Weights of a small image embedding model: patch size [8, 8].
Rows from block 5 of a small image embedding model, named by matrix and row number. Rows with one number within an expert belong to one neuron, the router's apart. Each number is 128 + 32 x the weight over its row's rms, rounded and kept within 0 to 255. All counts start at 0. After the name is the row's rms in percent of the matrix's.
Before each expert's rows are labels from the 100 images, of 14976, where the router gives the expert most weight on average: "peak at" is the part of the image that holds the peak. Only what is clearly more common there than usual is listed. The data: renderings of 100 made-up gadgets, each built of a few solids, in any pose.
# router: slot weights (model.blocks.5.mlp.router.weight, 64x192, trained with AdamW), inputs 0-95
# up: expert up (model.blocks.5.mlp.up, 32x48x192), inputs 0-95
# down: expert down (model.blocks.5.mlp.down, 32x192x48, transposed), outputs 0-95

# expert 10
peak at: centre
router.20 086 [130 160  85  62 106 138 155 125 109 180 147 108 146 138 130 135 159 138 118  93 192  97 125 142 201 116  81 179 157  86 137 133 181 122 131 125  93 174 200 114 123 120 129 127 136  63 117  57 176 180 138 122 128 166 134  91 162 133 132  57  68 146 107  90 142 106 139  90 137  91 187 127 151 118 145 121  88 175 117 151 126 116 137 124 134 145 198 146  89 132 132 104 153 113 151 101]
router.21 089 [ 90 158 128 100 134 117 153 165  62 177 125 142 136 112 130  89 157 114 121  89 131  84  90 112 169 126  88 116 168  75  95 110 170 109 171 119  68 191 191 101  91 102 130 126 118  99  97 100 113 171 111 122 157 114 145  48 188 132  74  61 112 142 144 175  96 125 153 122 169  92 123 146 187  90 152 110  96 139  91 172  67 159 150 173 154 134  96 139 109 170 114  82 125 138 152 114]
up.0 092 [164 141 122 168 148  85 153 132 120 152 129 120 129 148 154  64  85 115 111 109 119 113 151  96  95 112  99 126 145 204 152 138 200  97 203 125 149 164 108 132 124 153 142  95 171 186 165 120 101 109 145 117  74 156 178  77 140 102 120 122 131 101 140  84 144 127 117 149 118 136 100 146 122 129  51 128 128 168 131 124 102  91  94 139 206 120 187  93 177 148  73 101 149 138 147 138]
down.0 096 [112 122 166 136 119  88 171  93 113 206  95 147 148  82 146 166 141  85 171 164 136 164 135 169 152  95 195 107 140  94 130 122 147 141  34 131 198 152 149 113 151  99 145 116  87  84 120 120 106  74 111 167 120 108  90 167 115 133 101 107  74 146  69 193 117 179 187 148 164 128 141 113 168  91 106 117 106 148  84 144 138 187 107 183  96  99 112 146  84 102 190 143 111 135 129 104]
up.1 097 [102  71  70 198 103 161 162 119  55 134 189 133 131 127 155 142 148  93  78 123 117 124 120  90 152 147  84 132 118 219 103 108 179 118 102 116 140  56 134 101 128  94 113  81 100 110 124 111  80 203 148  89 107 130 105 172 121 120 117 183 116  92  62 201 158 120 111 147 142 137  70 132 138 127 146 152 146  79 139 138 119 143 144 152 135 162 131 121  88 146 177  61 134 137 152 145]
down.1 100 [185 117 153  71  89 139 132 115  85 174  95  99 127 123 130 165 137 113 131 141 100 128 105 112 108 172 175 141 141  93 111 143 139  92  94 168  97 174 143 209 116 158 129  82 104 191 141 126 101 188 167 139 185 112 178  44 135 146 145 141  61 115  80 108 113 140 150 131 141 110 173 177 157 101 134 169 110 145  48 147 139 118 110  53 136 141 102 103 138 165 150 100 102 122  95 134]
up.2 079 [203 130  97 108 116 122 146 142 169 159 160 135 152 129 145 155  48 145  62 168 110 108 115 122 170 100  84 137 129 136 128 163 209 129  87  92 166 149 122 127 174  88 137 133 136 166 109 141 150 139 152 201 127  76 144 153  67 154  63  33 144 132 204 148 193 113 123 120 122 186 148 103 127 145 105 125 126 171 142  97 124 127 130 151 142  86 174 130 111 174 105 114  71 158 119  67]
down.2 085 [199 176 105 166 102 126 153 139  89  81 179  46 188 138 165  86 114 130 133 139 134 131 106  77  53 100 163  84 127  46 105 111 108 113 136 140 118 127 100 151 154 159 150  88 167 144  59 142  91 108  79 116  67 117 132 154 121 119 149 124  98 121 119 144 150 130 130 118 137  86 104 116 148 109 186 146  99 128 147  82 114 157 132 105 162 123 161 136 116 117 155 134 125 121  68 152]
up.3 101 [142 165 141 115 114 130 108 126 163 120 139 123 142 144  82  97 190  78 125 137 113 149  67  94  90 140  97 104 161 104  79 153 131 159 116 152 140 194 132 131  91 181 103 122 126 108 127 147 177 136 124 100 145 103 184 101 120 144  77  97  77 145 137 125  83 154 196 116 131 150 129  80 139 140  76 129 115  81 137 138 104  83 126 106 150 162 177 174 144 137 119 159 118 113  91 124]
down.3 104 [204  94  84 173 127 158 151 150 115 106 148 177 127 104 209 149 114 137 157 131 189 150 166 125 113 127 114  76 144  85 142 106 106 152 145  84 123 129 149 181 126 108 143 149 155 131 120 146 145 171 196 132 156 136 103 133 181  56 122 161 129 102 111 127 166  71 161 181  56  84 115  84  98 117 141 117 111 115 180  89 150 177 166  97 116 136 150  99 165  63  97  90 120 153 105 131]
up.4 082 [115 137 127 109 126 160 166 129 145  56  41 141  69 152  94  86 194 139 128 107 133 140 133 147  99 108  76   5 161 132 148 114 130 104 165 172 110 182 119 127 106 102 122 133 134 127 108 101 118 146 148 185 120  97 138 168 154 140 123 150 113 120 125  76 109  84 100 133 161 125  97 128 148  82 123 153 130 149 109 184 126 137 109 174  92  62  72 132  83 129  91 127  80 153 160  73]
down.4 086 [151 103  81 123 109  79 122 115 171  96 149  98 179  88 130 111  81 141 127 141  88  93 142 140 192 143  83 149 148 109 155  64 170 129 126 129 108 143 157 180 124 168 164  73  76  83 133  58 160 143 137 163 119 107 120 125 107 134 139 136 113  78 104 107 218 127 109 155 177 140  81  74 123 100 156 155  85 166 113 143 145 133 174 140 153  78  51 209 105 121 137  92 125 135  69 150]
up.5 087 [145 133 139  79  99 111 126 116 100 134 171 104 147 124 113 117  95 100 108  93 143 139 116 146 126 125 161 136  60 232 162 126 169 129 130 142 170  82 137 125 120 123 136 156 129 100 109 114 134 131 138 125 150  89 153 170  83 121 102  60 100  85 150 148 216 133 120 104 135 122 123  38 104 122 151 127 120 141  96 163 116 144 104 137 115 120 151 105 120 100 124  71 100 207 144 103]
down.5 084 [104 146 114 112  90 124  95 165 101  77 186  72 168 101  90  71 163 150 147 150 142 126 136 117  81 168  62 109 172 109 111 117 167 150 130 147  74 129 112 142 155  80 109  95 123 101 124 110 138 150 164 153 109 125 163 129 147  84 113 131  44  98 104 173  91 148 132  97 132 141 167 116 122  95 121 136 103 128 126 143 129 129  82 137 180 111 142 184  84 143 125  99 106  93 116  76]
up.6 084 [126 168 185 135 146  74 117 120 194 122 131 154 133 134 101 119 131 174  83 143  58 152  74 137 169 145 144 129 108 110 170  95 140 118 155 181  81 158 138 128 175  94 110 166 140  89 123 135  91 108 155 109 188 130 184 118  92 124 177 114 107 161  83 149  80  92 103 133 139 164  55 129 134 104 137 162  44 169 136 145 132 136 167 105 148 100 157 114  73  97  72 143 155 128 104 120]
down.6 104 [126 130  81 158 169 132 177 152 133  98  81 113 128 112 118 109 112 144 139 168 150 152 164 103 104 165 158 135 144 126 107 122 174 106 155 107 191 133  99 151 105 156 137 118 130 170 112  87 134 130  63  96  56 168  78 112 122 134 131 196 109 117 114 141 120 118  79 116 145  71  70 120 127 146 150 153 170 102 114  72 123  87 123 120  93 100  73 144 151 125  56 126  94 157 140 192]

# expert 25
peak at: centre; bottom centre
router.50 089 [104 161 139  83 146 146 145 108 107 183  89 114 127 131 157 115 169  93 125  96 127 124 141 187 179  67  87 173 135 103  96 131 195 120 173 138 109 153 179 129 106 121 143 125 160  97  67 105 123 173 118 150 110 112 104  98 121  61 119 104  85 175 155 127 122 112 162  93 129 132 184 138 141 109 146 128 111 159  64 133  63 178 137 130 174 168 142 139 124 154  96  98 133 140 143  78]
router.51 100 [109 161 163  70 140  98 138 133 106 145 105 138 141 152 168  59 122 136  90  95  95 113 108  95 181 111  90 174 150 119 130 140 224 130 172 101 101 205 181 157 111 120 157 125 144  75  73 107 134 151 124 156 132 105 164  95 169 100  75 109  58 145 148 171 144 122 156 106 104 141 180 127 112  74 182 143  93 162  92 155 111 118 132 131 102 105 137 125  98 149  94  98 108 143 161 119]
up.0 105 [112 139 138  60 156 112  79 146 157 155 166  91 106  93  83 142 118 124  92 170  72 148 138 170 160 109 142 138 130 161 105 181 131 111 140 206  67 141  93 159 177 111 121 101 137 147 119 113 142 149 111 100 143 130 121 113 110 138 151 109  84  94 132  64 126 150 124 180 170 168 129 140 153 119 158 144 102 161 115 130 101  89 162 127  77 130  42 117 105 124 136 148 212 125 149 113]
down.0 115 [192 142 117 211 172  69 150 143 140  84 121 119 179  97 176  94  89 155 171  68 185 137 143 164 211 208 124 169 105  67 104 113 149 105 125 117 149 121 150 120 126 157 162 111  60 124 135 180  95 152  74  62  90 150 139  85 155  92 119 108 125 116 134  88 137 168 102 123 123  81 174  74 111 128 125 198 128 167 162 110 159 178  94 107 130  82 121 119 110 138 120 122 121 135  95 132]
up.1 103 [173 153 147  93 113 148 122 125 144 114 149 134 181 127  96 157 129 134 105 128 158 143 172 201 165  70 122 165 141  51 164  99 109 160 116 159 129 123 144 104 189 112 175 115 166 109 111  67  96 200 112  46 125 105 121 116 115 106 141 129 149  85 134  97 165 140 100 175 163  70 132  89 111 178 172 135 125 128 122 117 109 163  74 166 109 163  77 148 157 149 113 138 145  81 117 152]
down.1 109 [114  92 164 125 100 161 150  86 170 123  35  47  78 106 146 186 135 146 171 145 147 108 176 152 107 136 109 154  83  93 134 191 128 113  97  98 120 181 118 160 148 101  99 103 154 170  78 114 112  86 115 130 149  84 186 110  90  96 215 151 150 114 102  92 155 132 144 154 178 128 119  90 197 194 169 137 136 149 179 131 124  87 152 173 125  79  68  99 116 120 140  99 120 114 150 138]
up.2 093 [148  96 154 130 108  95 140  72 117 158 130  84 158 112 164 170  72 110 129 144 160 121 158 221 129 140 138 120 114 168 137  86 185 154  87  34  35 115 114 161 121 151 125 141 123  74 129  87 120 106 104  88 112 108 136 105 156 157 133  95 138  79 151 139 182 172 152 106 121 139 166 146 122 147 154 119 196  90  98 153 152 118 105 107  98 100 103 122  82 126  74 100 192 148 120 140]
down.2 109 [160  98 104 124 150 102 158 172 102 165 123 132 120 129 119 118 167 121 160  97 211 108 121 133 152 128  59 119 162  53 169 166 150  95 131 128 135 157 195 135 148 106 155 175 112  89  60 137 113 193 135 133 151 107  79 152 107  69 121 146 162 136 150 135 136 129 144 146 141  87 116  55  93 118 128 164 129 175 154 112 101 200 113 141  95 133 131  72 134 142 131 156 105 111 140 107]
up.3 098 [ 82 124 122 135 131 118 133 126 106 208  40 156  84 113 117  65 133 172 158 147 111 128 163 128 191 105 100 132 154 110 112 125 115 192 122 132  73 102 167 170 125 116 191  97 147 111  74  63 139 128 132 107 121 101 146 114 147 129 135  64  98  73 130 129 158 169 156 116 126  94 132 123 115 156 144 150  68 104 121 132 241 114 128  91  95 140 126 203 149 165 136  25 134 154 123 111]
down.3 092 [124 123 101 215 117 110 134  58  97 137 161 140 138  98 140 143 193 139 153 163 144  94 112 151 136 103 126 141 137  60 148  94 151 130 105 161 124 170  93 133 129 136 122 129  54 136  64 109 119 136 134  89 122 146 110 110 156  94 137 127 132 112  80  56 197 153 128 165 124 141 149  91 137 185 140 145  87  84  95 144 175 183 129 143  82 117 112  75  99 173 154 153  80 108  70 162]
up.4 094 [125 152 176 185 139 167 126 124 112 167  91  81 160  99 215 167 118 151 154 128 128 141 214 119 210 180 137 153 117 121 124 133 127 117 157 146 143  83 113 118 127 136 109 176 143  83 107 104  62  79 128  54 121 123 111  76 131  90 126 172 170  80 135 163 198 136  72 122 115 119  95 137 109 143 109 153 184 104 147 143  59 149 102 160  77 200 131 116 108 112 118  83 160 138 126 172]
down.4 093 [ 96 136 153 117 128  68 131  74  91 155  76  91 146 176  89 109 190 124 126 110 111  98  90 109 125  76 107 150 121 115 108 161 130  59 139 115 150 141 109 154 157 171 127  71 129 121  76 117  91 116  98 146 100 100 131 156  98 155 143 108 123 161 132 132 155 139  95 110 177 122 156 116 138 145 153 137 139 156 111 124 186 138  89 107 136  83 115 167  86 137 124 101 181 140  85  91]
up.5 113 [118 102 106 130 101  71 174 181  69 139 109 107  80 141 113  85 173 132 134 163 124 136 207 142 182 171  74  77 106 169 162  98 173 111 120  68 116  96 149  98  92 165 152  88 142 135 169 107 121   0 166 160 111  77 103 127 146 141 167 110  99 138 126 158 190 109 108  85 132 117 133 136 124 124 118 123 187 169 112 139 183 117 147 138 174 119 138 111 113 145  86 117  98 187 150  99]
down.5 116 [ 86 108 122 115 205 102  79 103 100 165 146  64 113 113 185 144 185 133 161 151 135 145 130 135 102 140 124 119 110 121 158  22 176  79 115 202 148 146 148 122 169 194  99  66 110  86 111  96 110 140 165 128 100 161 150 159  95 151  94 107 101 146  60 112 173 138 144 139 175 166  71  93 176 213  53 136 150 146  87 122 138 142 109 113 122 102  94 172 124 177 140 147  96  81  63 148]
up.6 093 [115 190  93  97 127 166  91 143 161 136 109 125 102 155 132 201 155 147 140 121 112 140  63 149 195 103 113 112 118  93 137 132 154 112 115 144  77 140 128 160 164  65 139 126 124 144 157 130  75 211 110 109 173 143 141 124 120 118 174 168 110 156 187 197 166  98 104 158 146 102 162 110 131  73 115 145 137 207 134 140  89 125 116  96 117 119 118 117 136 128  68 145 223 103 154 125]
down.6 103 [147 170 120  98 106  99 111  91 151 115 129 108 165 141 140 185 130 126 132 173 127 138 126 183 140 101 148 117  79 102  96 153 125 154  55 144 132 144  70  99 163 124 144 130 160 133 141 180  97 149  93 128 112 104 170 114 196  48 142 149 129 121  97  65 113 117 132 159 135  96 142 154  91 131 155  99  94 125 147 130 208 136  66 162  90 129 154 177  77 139 119 151 141 137 123 148]

# expert 0
peak at: middle right
router.0 092 [144 165 151  89 164 146  72 138 137 180  88  95  72 150  87  91 146 161 112 149 137 125  81 111 191 106  99 132 123 105 122 120 156 117 177 144  88 167 191 119 140 179 173 163 177 121 105 113 150 154 108 154 101 112  86 114 137 124 124  56  69 148 194 171 103 116 122 108  89  82 171 132 144 129 164 143 145 123  61 137 136 106 124  90 135 143  76 114 122 122 110  90 151 157 153  96]
router.1 184 [127 134 121 145 186 137  83  93 172 106  62 144 106 148  77 104 161 178 143 105  77  76 170 154  95 110 110 158  83  75 128  96 120  76  84 122 138 138 100 125 108 182 136 101 133 136 144 173  57  90 141 170 111 133 166 128  95 142 132 158  94 167 115 167 141 146  84 161  99 157 103 135 118 160 175 115 119 165 143 120 143  98 111 155  81 140 123 167 101 111 122 109 129  89  72 165]
up.0 081 [111 105 144 129 172 139 122 117 145  96 160 113 129 160 142  52 164 100 137 154  68 160 102 107 165 173 148 175 160 113 143 154 187 151 147 120 113 100  99 144  86  93 140 141  62 140 103 146  93 141 123 151 123 122  60 178 157 151 101  66  90 145  74 156 145 123 101 134 122 197 149 165 138 120 139 137 191 167 114 152 130  82  68 113 150 155 148  64 145  95  97  94 165 106 199 101]
down.0 090 [ 81 173 172 130 112 106 143 150 109 128  81  96  93 155 110 136 136 139 159 103 156 105  94 158 101 196 171 144 128 104  70 153 161 167 113  73 108 113 107  99 146 171  59  91  75 169 170 101 120 172 170 147 142 103 147 104 170 153 118 170 117 118 123 128  87 112 112 138  98 108 160 120 175 147 120 175 140 114 100 121 126  91  52 129 117  80 121 117  29 136 162 173 145 161 138 110]
up.1 095 [ 83 130 172 112 167 141 149 122 102 202 149 129  95 136 123 123  92 137 145  82 154 106 113 104 149 144 121 141 136 190  80 123 151 136 121 108 113 134  77 100 157  75 153 184 133 113 138 132 142  68 115  91 112 140 104 174 100 125 176 114 166 176 189  87 133 139 140 136 182 121  98 124 103 179  65 143  96 174 120 129 100 136 101 146 180  95 168 101 124 142 153  87  70 157 138 133]
down.1 104 [171 116 200 139  87 143  99 160  88 104 129 149 155 127 168 137  76  89 109 136 143 106 125  46 119 152 164 104 131 113 114 141 136 122 133 123  92 148 182 151 129  91 102 165  83 168 163  92  66 117 103  99 144  93 127 108 104 100 119  99 104 174 142 114  91 105 111 197 113 148 107 135 172 129 143  71 133 134  63 127 115 146 108 178 117  95  87 143  96 101 173 134 131 124 100 148]
up.2 106 [121 172 174 148 135 115 118  85 148 177 175 110 142 109 203 117 113 120  67 141 128 116 203 126 136 100  88 161 122 125 148 131 146 155 127 132 171 151 131 125 102 111 119 213 146  67 112  72  74  74 152  98 143 220 132 105 144 141 110 147 104 115  77  93 101 140 154  72  96 120 124 122 180 142 105 106 105 114 158 111 146 135 133 145 191 112 126 111 125 108 125 114 162 139 150  93]
down.2 101 [148 137 108 113 129 118  95 116 141 187 113 161 140 130  97 142 112 164 106 111 114 122  72 152 163 131  82 197 153 157 117 166 182  85  83 160  77 111 141 119 149 144 132 164 114 156 119  83 100 121 144 190 194 139 158  91  77 109 183 115 106  95 113 119 163 119 107 137 148 177 105 140 114 179 129 155 159 116 165  89 193 156 128  89 135 116  89 138  91 108 151 106 147  98 121 146]
up.3 094 [110  77 137  68 147 136 118 135  79 159 155 138 144  97  95 165 156 111  83 133 122 112 109 150 160 148  71  89 108 141 192 166  90 123 129 125  71 174 112 101 185 164 142 182  87  48 131 129 112 175 123 151 138  79 129 147 104 178  96 106  94 191 127 132  75  99  96 101 114 190 111 118 104 145 112 103  91 160 114 158 147 178 166 133 158 123  88 121 153 180 111 121 117 138 126 129]
down.3 104 [126  98 112 118 151  82 128 136  91 108 101 105 145 110 145 135 103 110 168  94  89 100 179 159 100 133 112 168 226 109  79 102 115  88 149 107 150 107 146  96 127 118 147 123 138 155 125 157  81 102 169 102 132 142 166 127 155 165  99 133  65 176 106 136 176 145 133 121 168 142 147 158  85 148  86 193  91 128  86 166 158 131 119 176 151  77 101 155 155  72 119 143 176  94 105  89]
up.4 093 [148  91 147 125 101  45 154 127 140 155 110 140 153 142  74  96 148 133 124 119  95 115 147 113  87 128 169 166 113  82 110 105 135  57 179 167 146 122 137  99 152 146 139 117 135  57 111  97  83 176 121 173 171 147 152 121 120 174 120 159 171 149  95 118 201 133 146 100 185  85 171 130 165 118 192 137  43 121  94 122 120 120 154 149  93 201  72  96 144  90 138  73 131 138 111 104]
down.4 089 [108 172 126  75  83 107  96 121  96 134 113  75 150 160 108 134  96 110 113 129  80 130 146 129  94 135 122  97 140 182 189 135  91 158 155 126  91 146 135 179 104 121 116 129 105 157 144 172 135 133 123 138 211 166  79 122 105  58 179 123 141 187 188  94 125 125 170 128 129 107 191 135  86  89 148 152 140 119 125 105 132 127 122 125  71 189  96 165  66 158 114 110  97 161 146 164]
up.5 090 [116 111 139 117 132 107 128 148 150 140 114 177 153 136  95 132 116  66  78 124  99  96  39  83 182 129 118 101 126 125 162 127  85 138 138 105  96  77 160  74  66  73 142 175 147 153  51  61 117 146 132 156 171 136  92 181 155  88  97 120 104 152 147  80 155 135 161 100 155 104 136 102 160  81 105 110 148 120 147 113 174 148 160 144 146 144 172 124 126 147 123 162   0 154 176 117]
down.5 091 [122 106 153 122 133  91 161 184 139 109 115 110 178 158 124  59 106 183 120 100 163 163 134 134 138 207  87  88 154 137 190 160  51 131  95 167 116 103  45 116 123 217 115 106 110 114 151 101 150 165 146 107 120 144 154 128 121 120 126  97 133 185 148  80 117 145 189  69 159 174 124 139 184 145 112 120 143  91 159  47 148 151 154  70 190 134 120 184 108 118 125 117 124  93  86 132]
up.6 097 [192 171 170 145 103 134 197 104 141  86 139  90 140 170 150 168 189 133 114  81 106 108 147 128 117  86  89  99 146 134 129 130 100 145 152 134 127 173 142 150 160  95 166 187 140 146  55  86  48 136 114  76  60 142 119 129 122  93 179 110  81 118 125 113 150 126 145 141 125 126 149  96 102 152  48 140 117 175 139  97 160 122 170 104 189 113 177 231 127 107 129 164  80 128 167 159]
down.6 100 [125 149 132 126 124  86 137 135 131 170 169 135 149 170 155 134 160  80 141 171  95 146 111 149 146  92 166 136 107 133 123 144 113 133 107 212 114 158  93  74 124  82 104  90 175 125 146 152  74 122 178 119 145 126 130 112 108 101 121  87 181 139 108 102 165  91 150 110  99 105 155  89 132 170 152 156 110 172 119 108 197 123  92 187 128 116 158  74 183 157 106 148  91 143  96  99]

# expert 8
peak at: centre
router.16 109 [105 210 102 105 155 157 116 103 109 186 138  85 161 112 130 139 154 145 114 113 156 115 178 167 209 120 133 166 108  88 153 117 177 135 165 106 134 161  88  84 137 153 144 146 120  96 145 114  94 122 154 125 146 105  98  81  83 126 135  97 102  59 125 178 200 141 184  65 142 140 143 157 186 175 113 134 143 136 128 148  75 151 124 157 150 151 145 148 136 106 105 142 157 120 144 112]
router.17 089 [146 201 154 102 117 103 183 110 114 133 154  60 140 149 169 102 163 161  42  88  99 133 155 141 124 132 100 150 137 162  88  99 187 150 156 130  90 174 206  78 126 124 117 130 115  80 136 106  99 188 138 138 126 109 194  97 143 164  99  91 109 105 108 153 177 141 156 148 161  96 158 134 125 101 139 116  75 165 106 221  94 125  81 149 112 135 103 130  73 122  68  71 125 126 157 139]
up.0 092 [127 117 108 169 153 169  76 109 173 164  51 227 138 137  99 143 160  79  87 142 135 109 103 148 142 103 165 142 100  38 100 109 178 115 124 120  88 118 133 139 122 172 137 104 124 123 107 170 133 154 138 138  23 152 126 187 178 178 172 154  45 112  99 142 169 157 149 108 163 130  69 101 102 126 110 187  85  87 121 111 192 114  98 115 114 146  76 134 107 156 131 129  78 143 129 132]
down.0 095 [155 164 109  71 107 129 135  34  87 141 165 109 142 151 138  92 118  83 115 117 120 162  79 134 150 136 147 157 188  87 151 168  90 129 176 177 139 161 133 100  94 129  98 122  98 145 161 158 114 157 110 127 148 116 120  73  95 123 128 145 133 137 163 141 131 149 181 147 140 107 174 149  96 154 122  96  91 117 189 117 153 133 130 141 107 107 128 172 168 133 118 100 129  93 116 114]
up.1 105 [113 176 127 101 142 109 145 117 109 115  87  79 200 125 143 187 144 156 109 124 109 144 228 198 178 153 119 118 141 188 149 138 154 110  52 111 166  95 108 132 209 157 101 181 124 107 131  95 115  94 145 109 117 100 126 154 138 131  99  94 108  89 159 146 233 153 157  94 124 129 138 116 127 114 117 143 143 122 100 146 100 169 115  91 165 139 103 169 124 146  85 196 187 148 158  87]
down.1 104 [ 89 186 118 121 187 146  95 136 115 159 144 120 101 134 127  88 202 132 212 125 163  98 124 124  94 101 121 106 104  81 130 110 118 105 104 137 138 126 105 154 194 101 161  99 168  70  55 116 119 182 111 124 124 124  92  92 131 105 149 117 118 111  97 106 137 116 145 103  89  66 151  84 109 124 113 152 107 188 150 108 147  96  93 108 157  95 152 150 141 150 117 127  74  97 147 139]
up.2 129 [184 118 117 132 120  95 148 127 191  78 187 185 166 133 173  96 134 126  89 101 135 123 106  64 107 134 149 123 142  61  80 126 118 155 110  92 179 135 115 124 112 100 101  87 119 128 153 160 108 154 102 107 176 142  96  66 163 132 140 183 123 113 108  53  98 129 166 150 136  99 175 123 120 103 177 116  89 100 141  94 121 107 100 145 159 109 123 137 117 112 163 169  40 152 163 108]
down.2 131 [ 97 116 152 104 117 147 210 157 118 152  60 141  79 121 166 104 148 124 139  88 122  91 165  97 105  80 170  84 127 202 110 128  83 141 132 103 105 127 139 142  89  87 174 144 152 147 158  75 111  74 145 121 137 163 138 100 123  42  94 121 113 166 113 151  66 137 102 108  97 136 105 150 125  77 162  90 127 123 162 185 134 121 122 151 126  75 108 100 134 108 119  89  87 148 157 117]
up.3 089 [129 121 124 100 114 108 147 103 107 123 161  79 133 119 146 116 127 100 116 136  66 123 151 127 126 152 128 115 166 117 148 107 174 144 153 142  62 124 112  92  58 130 145 165 115 111 102 126 153 153 144 188 119 139 137 102 124 142  88 120  85 116 112 142 162  82 189  96  87 191 140  91 122 152 140  96 166 100 126 113 131  97 181 172  75 133 161 171 106 144 113 112  53 168 103 123]
down.3 105 [158 145 128 158 148 160 148  91 160 103 134 155 102 100 139  95 117 110 129 136 131 169 138 157 130 102 123 152 146 150 106 146 115 176  73 148 153  59 118 105 107 122 117 118 132 200 145 194 101 120 138 121 145 126 158  89 146 135 101 126  93 218 212 124 120  91 145 155  81 125 121 143 152 148  92  92 171  94 135  97 129 127 132 104 123 174 172 123 127 153 121  88 139  89  92  92]
up.4 091 [164 162 115 159 115 146 122 126 139  93  98  92 142  95 158  86  94  92 162 151  65 151 170 125 147 111 102 141 192 104  59 192 198 107 145 142 183 156 133 119  73 123 126 140 136  77  79  98 100  52 109 132 129 207  90  54 100 109 165 160 172  90 159 147 150 174 144 156 125 146 159 150 138 150 145 123 132 153 158 151 207 119 123  97 150 123  94 142 121 113 202 120  54 118 109  92]
down.4 093 [ 66 167 157 113 153 169 140 136 106 133 156  92 152 181  77 157 100 151 115 119 117 120 125  78  98 160 153  69 161 142 147 122 124  53 180 131 137  87 105 162 102 141  70  92  77 115 206 118  76 123 158  85 103 183 160 152  89 141 157  95 145 123  98  72 151 129  88 111  95 164  81  94 151 173  94 140 129 128 163  78 194 128 122 125 151 136 111  96 126 148 182 124 169 106  87 110]
up.5 086 [124 170 145  99 139 115 127 102 161 113  74 121 183  88 158 129 105 109 122 132 134 101 115  77 144  98 156 123 142  75  88 134 174 152  80 158 137 121  77 110 154 162 134 168 100  92 117 122  44 187 109 130  92 119 136 116  89 107  86 103 130 108 100 159 111 129 203 134 148 138 173 120 140  99  82 141 194 112  90 121  71 164  97 144 144 174 134 158 132 147 132  74 134  85 128 116]
down.5 071 [149 160 107 120 124  94  93 120 120 139 146 115 114 128 146 103 123 148 114 186 138 111 170  99 167  77 143 128 149 145 130 188 162 186  99 167 147  98 118 121 159 148  79 106 162 150  84 136 128 118 121 125 100  93 102 129 120 125 127 126 122 125 150  77 193  86  63 128 132 152 110 171  94 162 105  53 172  68 102  96 125  96 137  95 125 102 112 117 147 174 143 151  90 128 130 114]
up.6 105 [107 126 139 126 174 134 119 134  95 142  86 139  53 135  66 144  99 151 147  92 137 136 114 176 119 198  99  92 155 116 145 105  96  97 133 173 150 181 144 102 149 151 130 126 115 115 155  92 154 223 129  49 112 160 176 157 126 144 116  66 123 137 151  97 106 143 144  94 147 149 152 121 145 110 115 127 146 187 125 109 113  85 104  95 184 188 146  96 206 138 128 113 147 115 139 122]
down.6 088 [143  77  81 206 127 144 156 136  78 169 126 168 108  73 137 127 166 120 159 138  66 160 165 137 104 138 100  98 176 102 113  90 174 171  82  77  92 122 126 130 103 113 162  33 173 163 146  77  70 103 137 138 131 106 129 118 133 147 154 161 130 129  38 154  93 105 102 170 155 190 109 100  87 131  93 113 139  89 136 141 149 110  96 134  58 163 140  96 149 143 137 127  71  97 126 153]